config.yaml
model: "contrastive image-text model"
vocab_size: 29
encoder_expansion: 4
text_encoder_width: 128
text_encoder_layers: 8
text_encoder_norm: "layernorm"
text_encoder_qk_norm: false
text_encoder_layer_scale_init: 1.0
residual_init: "none"
beta1: 0.95
eps: 1e-08
adamw_lr_other_params: 0.00082
max_steps: 5800
epochs: 20.5
warmup_steps: 170
Rows from block 2 of the text encoder, named by matrix and row number. Rows with one number belong to one attention dimension. Each number is 500 + 25 x the weight over its row's rms, rounded and kept within 0 to 999. All counts start at 0. Numbers have three digits each. After the name is the row's rms in percent of the matrix's.
# q: attention query (text_encoder.blocks.2.attn.q.weight, 128x128), inputs 43-85
# k: attention key (text_encoder.blocks.2.attn.k.weight, 128x128), inputs 43-85
q.38 106:566507514532490503539498483504494482455530476480501460464458498488500459494479498523537477528485539450501474498493520509487516541
k.38 106:493503490464473479467502541516504521471477525492500481489479459518534511516469527522495561475474525523525499482500511459503474519
q.39 089:473482485467500495479508528496533502479486530545487508482486507446492498502519519462502497478474476481504531507516517548506522462
k.39 104:535469489496530504511526454510468549500513488503507533524527490552501504521469476506515456509500478492473500533508466539544526496
q.40 097:511495509493534524497527500500494485530470488512482457500472497526532482489561506533477505469523521506535501471494505516498546493
k.40 104:485478452525530507531523487455462425521471503510549484486481510520469457472486499528514504536529495529461493500503463476510465516
q.41 101:477487467479496530475500525461514531526537505463483517499494491509540477543514537474526494508516479495459511545534522501459498491
k.41 116:485527537523483463471448525544489526488522498544517515506518475496503530519475522497508449489460527539505467500510519514480506512
q.42 103:491502479526508517499489510483499479508511491500520512485545487535528494517503530461484491500493496540527505514503448492544515511
k.42 100:471513535478523521501506549488525479464485526488488470480498528485467503487493540479501508542501485512491496519459472508485509545
q.43 115:497528465472454498513479489539483534521479511531465505558473524479527495503490519517476501489487500506495526482528522545513551461
k.43 118:492468485493502488516498480522504489517490480471505526471531475488496508481471485486453450514504514479453542463477493518511503516
q.44 087:505463531465460504502532496518506501462520507525516508491503495500472472491498494508448479494473537496497524485494515549490522476
k.44 088:494517509451475509499476496508484458492499502481467500534519455524494518492533541540469491485464500501486517476524487447482533473
q.45 087:490483489516471514444504516479531516532526500499532525524484564513502466471485505544490498483453558495512488483490523462526481510
k.45 093:479535514519488516496496460483480505510526508522510517477511547521480542473502550496458454555489500528548527481493442501519519509
q.46 088:470488507489478510494483524502514485504499462486496539505534469458476445503488466476492470505508511568506494547500506518475511528
k.46 096:457517547492514481510488528500519499510520492509542511497467528524555531523524539487492523443473527507483514542476515460491508506
q.47 101:464490521505547471486486502494500502483518483493467494501497521502465517452516488469442497465490461505484520521510517539496476483
k.47 110:550506508511483490531483486475512477463540493480465503512526501538506529538491465471492547455536505498518497546540510519529508507
q.48 113:509521486470516526451495514509519530509544496478494483561536492479541504478480508506501513491549474488502466499538562508505527530
k.48 105:466527495486529506506474510504509479527503466533540506484483514516487510482509503514512467511481500569525493497465519486487529546
q.49 086:455483481436472489549530487517531520494487516531484462477497552495482501502436489506497467504464545505498526490486451492496528471
k.49 089:499508450459507508464528498468537484431510503460484501511474503456538498514544507540471489495515486491459532528490507512480510487
q.50 094:423472518473514472506474494508522499489477532521476501528512519471465500465487465507499467473456493543467504485511461492479474476
k.50 094:488478518442473464474498477491510545520499489463534486500504508488559493557509476465527503483501450517448492537481474505482486520
q.51 099:498505478542462519546474494514478501492537514535536493462448542514469531501465487501520467463521518517515515499472516477479460518
k.51 094:530463492519493517502507477515516446479459500482518522514458506474502504477510511451467505485475478430523480493513542545467519473
q.52 110:526515459538492492505476516477535495468503560515490490478489484507523528469533536510527493522531473563478497525489499473509436494
k.52 107:535487573520514493486482483542477517521458481499487467532487512546480490533525477519521520459475480503536485519531503533507526527
q.53 109:490494512501469463484490510511480460499470493510482490526512481511551466536484490458519502485473541495489488472481508469494527498
k.53 111:470469503521542521489542491454481528527467513471534491479477539487534487474536473498520461519505505525474487494486481494458439499
q.54 099:473479508516481449515512526473533484511518530479534494537541516448528518536498488477516516513574500476486514539533552488450449515
k.54 095:485511509513456512489488523503505496498495476553496498514504495503513521488474513526520477493461509519548497475497502503487492484
q.55 119:512484529563480509546508490514475471444521505520494544494498516506457503515419484475469452490495544524485499524491488479539458493
k.55 115:492486523496495496501512528510506457484467504487457473479494508475495528470549549528495533462530485469491477490441458538479487482
q.56 096:491501499489501515489487516539491521510538511511450484488485498511519518502507482503538499520508465450464483514495521518482491550
k.56 101:537541499488519485521452489539500494496519496526489502520460522544477530504519479519517525470475497489563492487521540493516482536
q.57 101:520499493483484507495486486466514480520477479488513501524518484507508491482530539558513537489510492485547479502500517508483545495
k.57 093:519492502492516516544523477495498534512509486528545504512525531539466438508427525478519524507464496541494511546526486516502500526
q.58 112:482540503488469496504495526508485526486493506552503504479466522502469503489530512527466473493489525489439512456556470521477468488
k.58 112:502487501493458484487468475502482542520476494458502509506501512487498497501500499519452498506483535505486488511520482496498491479
q.59 082:484497453442476526470499501523506512450520510528514535497461500508484528514531482521522489502500525530509518471495513481527501508
k.59 086:547499476486540553499514482516524461517513506483491523488492509484484532484540504518517479536517509493466489510506510480534515510
q.60 095:492489536499487531510509557548484474471475471517493473484458500466488510467489531494504476501496524500441511490526467489487482494
k.60 093:513472497478494482481474492505519445455486476504485497471489507534488513510541542502494510509497495468498475517453506493525519448
q.61 115:479495500524473446504518495493544531522485532501462455489531498499533492506489522550525515476489508509462478447515483469512505486
k.61 112:509456514504465482478522514493517548513495483534489504516474488480528508531551507521473461479500469514499499498512502499485520533
q.62 090:514506526501540517457487519521513454504474480477521480533528512498496486486481495504498485539505526517563508484458555539470490534
k.62 107:513515481495484451507514519503521510526486469517545497492459471472532482515477488448491528486560491490469469510515526443503490499
q.63 088:502505470483523507499457500505443502534469499500513464511524494472471525488476499470505476507487457516494518466477498512469483534
k.63 092:524481513497556504549538490456517498498472510476547484523503498543541494515510478483499509503520545486512496548525542542508495509
q.64 100:467474482531490458511473485480530452479452508493486464513499549498507520458475464498455496504496525479437510481476506456506487508
k.64 108:473501528522537499476510507482488485493504529508453538506498508526523515524480502498486500513515511510493542499491435513479495480
q.65 097:467486461479489519472486539502483533538460540503504482515497473474527523507491499515478498490543527494465544492480547535495565499
k.65 103:475507505532509500475508538528511472514458491473471504479460532488499493531479529486519494438520528503524542513476508538554486543
q.66 107:508492492505472499478478501474493463537530487490466506539473485501548488515515519532506501484514490477487511482537523506538530496
k.66 090:526469470502478507470502489537505542517505548502475519468525482507466467518517532474538492517510478502483532483527529495561493455
q.67 092:494532542461525510445511514516519513515506523479511534499533497482466526480510471507518449512451510482528517511517522508474511475
k.67 084:467485444558517462530531502483497518486465501448531439509511520508536524490489525519465511505475485510497545485518499474496513477
q.68 096:542505512492516494514533490520498512459511466507525495479520447488472513498465489525509496477485518514540479512481533530494534509
k.68 093:528520518523500502586507507468503479480464454505515504465503467485549490507491486517509521531471514476495492493487493513523508469
q.69 099:510526502478472522506540473556482516509496490463513527494530525504502523521523487481505500474482517502508509528454468508501521510
k.69 091:498525503511494521564496473502492468454482558511479443507522503478486476468490509475501492535488506527537477494483497468486494491
q.70 098:497493482475482507495489482473488510502494477471571493499497474483500542519467515528506476501541528461468513463508505538537540550
k.70 101:541491536527485496535526470471531501492490543514528499507547490457556500505475476543516496530526491505502493526508524465518474476
q.71 091:480481520468517506481487532453485529512475464476483459530479475545491513494508511491482509511469479529464473500527537457475523511
k.71 090:519491542499511487477498492491502470504480516490476494502510472492504515454538515502510521495476513472483496518500548492524496529
q.72 108:496486533525418514481469491522529466520522504502474520537511503504550468500489520520495507502504507467460542488553549500484528500
k.72 109:501483501496477497502505460510513496503506513504470522495500498499481508507462498562532459454486516507537542486508509538513502472
q.73 094:490532493514501500490452470478480488533504514540454521470445547481509533530473506526512512546468534463463500531522507506498476504
k.73 103:496461524441505524481465459450476527502540516454520490470519499510489499497500471521500451465433505515554489486503499545482514502
q.74 090:476538476456543526505487478475523479499534504532533476503508483489482513491500465537520453504502513514530479490513460513474522509
k.74 098:500511481486481490473489462496525495491526466484522477527509537544533493480519511502487533480549511458490484499493494539465507495
q.75 098:537504525484483490503464488506499488492466526513512523537480511492506457520497486508488493488534477494494527481532523492507545502
k.75 088:498469504486464504492478450531510490484494488466429480522503509480503501513485500480516523480533530503510500506539555526566519500
q.76 103:562477519473490540538495521486494548503546464468508482472521456519457468519511488490535527540491545514493456507507515550451505485
k.76 093:489515485531490505503541468482480482467488476526475475535513462457475500492524532521516518501497472501485439493495481466488524459
q.77 096:501509531511516514502568510521478487456527478485485510510499466501482485532499473463493495505494485516578479473476470508505478499
k.77 099:504492523462499491471513546527479483527528510547534502533503468481459489459486496537482502480479492538484498491455507450468509517
q.78 088:459491491522459526474498518522485493479494530546506476534452515511528477462453516492480456515492490479504481535448546497513472504
k.78 086:506517496492548471515457503509505483543521503508534563506476496491517479484534490527483421431480549493519524476549457486500546502
q.79 105:541470505503547521459530500473500503464455511498493515478490501496453484488492490477529510460539493532533505519530486472498508520
k.79 098:511534465542510507504493500506489488494523521479468460527500513513530477527524498473494529490469463507452520516491536527520494463
q.80 104:524503485467514526489444517501497516494538517495509486505462542487549525508500544494499519491491482481518562491469480506519479509
k.80 125:522487511479506524443502487490513508517540484494545492491499528509460498484473500540510516499470504513538483470475532504565474511
q.81 090:533522489488496468498474503468495550481507506494536532513503523478482530524488488509503484489476507507511471469490496556483469530
k.81 085:501513502524484520499481451510550466522466475450472439516487468488510509507491532509490490510545489512532515465511524463476506517
q.82 107:461529528524439493535475500528516498485524514528501522513481525468536510466480535543456489492494485477506543491523469568521534513
k.82 108:481523479517483509469488527528536514541515458490537521496530488505499546509481503548496505488527513510522498501517477462457548509
q.83 092:481500506525462483481528467493544458495489523485502515488520495504458481496528525480436507521485524473511453499479451522518496447
k.83 081:457512463481477495509500523513500541499495496463512490538558490528444466475530559522492523494537477504500443475511466545499498533
q.84 098:467493481488481521512498503481527461474484518483499448525501529485492503525467497522527493492514517550512464488497495479503521539
k.84 087:471506513494464462506497513455497473504511515475489440507488506459553492520530489490450504518564466497537460512518482487466466488
q.85 090:503528488495466487529526508520524452509473480488487509531556514489510493537516484500514513480485449523553478490478479498514471499
k.85 091:488522492488480509543507488509532479500507514532481512535497497469512429486488491519513536515515466523493505489492484504539493542
q.86 109:527517508521472486487508419469454508480429481490465519475492513511489525451515469481518529550488483524481478488524517477508466511
k.86 107:484485479504529517540500517483482500517510529483490489499475479503524466514502475481452474501481512499464497476531471498445510478
q.87 096:479545514510493491527509492488496473470490522519507479517522465514471512471489470502466534545476529541485488498504502444484518503
k.87 091:503511541496502476508546495536525493495453529519450527497486519507559506477498468481466495518510523484533500499479442535458521503
q.88 113:532517489468522476516546495478531522509480525488476470493487476474471500507514468451526509486519516567504460518499507459493481533
k.88 108:508479518491489502547508475523493457478476479490476490527513491460524489467487492439492546477518512501486510535499482518502505494
q.89 112:507472464490493484540485486485466495500508470483514457540487508517501502496491478460541522514468479521508494487490505483475485523
k.89 104:551479498530513508492508476515484470493501515543513511509505481501506464494518525515495521489505467518467500452482490483483462464
q.90 107:524507534495546509492477471500488500487529505507556500504533488491502465577514501461540483494466495500492519511484490536506481517
k.90 110:525539482531475470526517469451460488508494488450516465509508492459489487487531501494523502554508524523531489488517559499470465481
q.91 097:488495484502489517535476463486525460491445478522493498500526453455504529452509481518470517459525501487544509529460529435503529537
k.91 086:528449506557530515512524510479516475527514511517528499530516495484554475467499481457541511498489499517537505503485494488548511510
q.92 084:469532481494533576545480476472492484525543534529477482522513512467557523493515530519502500455531514530488500538501474540488510507
k.92 101:516483521489530543520465474471491531490467470503542509503541516491516477486522481539543505551479501485501489531504512507542514494
q.93 093:507497499445525506539531468450520473508466493480487474487550447471471466535506509482518502506545524524477487526526519494472505527
k.93 096:508470547510510484529497475485500460466482524504475466548534479483516462493535477514479522505522455495516473509485492481521499504
q.94 109:468504498484456478481489492515491516511534481517545532490468537496507520488458493556467475505455504460529494513483430553512529463
k.94 103:492465520514489505533522493514490531504473517504502456483536497486519509486443505543494505550465477499520540474520520504510471517
q.95 100:503513502465448507505499484536515471479526501492508477533485528509485496512494444475515467530474508473537533490516471454487480503
k.95 094:500511500521487558534497527469489489467501479491515483447470526499483513533482492560470495517502485540481502471515478466481495550
q.96 096:505530472514493498505492503476523484519433483517461527514524484490491521508495503531473461469507500454513530500482503466520496523
k.96 111:510495488550557519527475517490504523530495512513495508502512511535518514498534474514527487561510478512491499477504465465513516518
q.97 087:469488519484468507544470473481526531534515492516501535468485509555522543501510497510519516508521492496444497503534506519479490520
k.97 086:524508517505464489520519469524492481462512497473509480508457511516495455480487501510480497471508512428492472474460487493469484461
q.98 121:492497474494435483501473447482546459486473474520459484524480497462553517479537471518510480514543545432506532500545498469520507530
k.98 118:507456532516481538492493513459508520510482534495509522501513518527535502473426444542508468459512509511531531513487480511510500494
q.99 082:464526469517591511514495512539470489553480485507511562478482454513519503507536507501518522473516488551498525517461491498507508504
k.99 088:500527486515526500493504520524530476529493506525481523492521479475478505508518507481508544479491484490487496490467527501523483454
q.100 114:514528565503424503529502488529482500542518512500496537485460518495546508478526497523507504519494508442506536469529500481514532498
k.100 097:454483502521504530492463497473502479482500463502471508479500540537509481563469528557494511507468492496497478463515513498522477472
q.101 104:487494527528472461502506471498512480499433528489519478511498517487518529433476482498455515492454463532464492466484496499493477497
k.101 110:458482503512497485553481524468507459504510538478474528506492496484577490488551500504508464527501505507509522488532457528476525505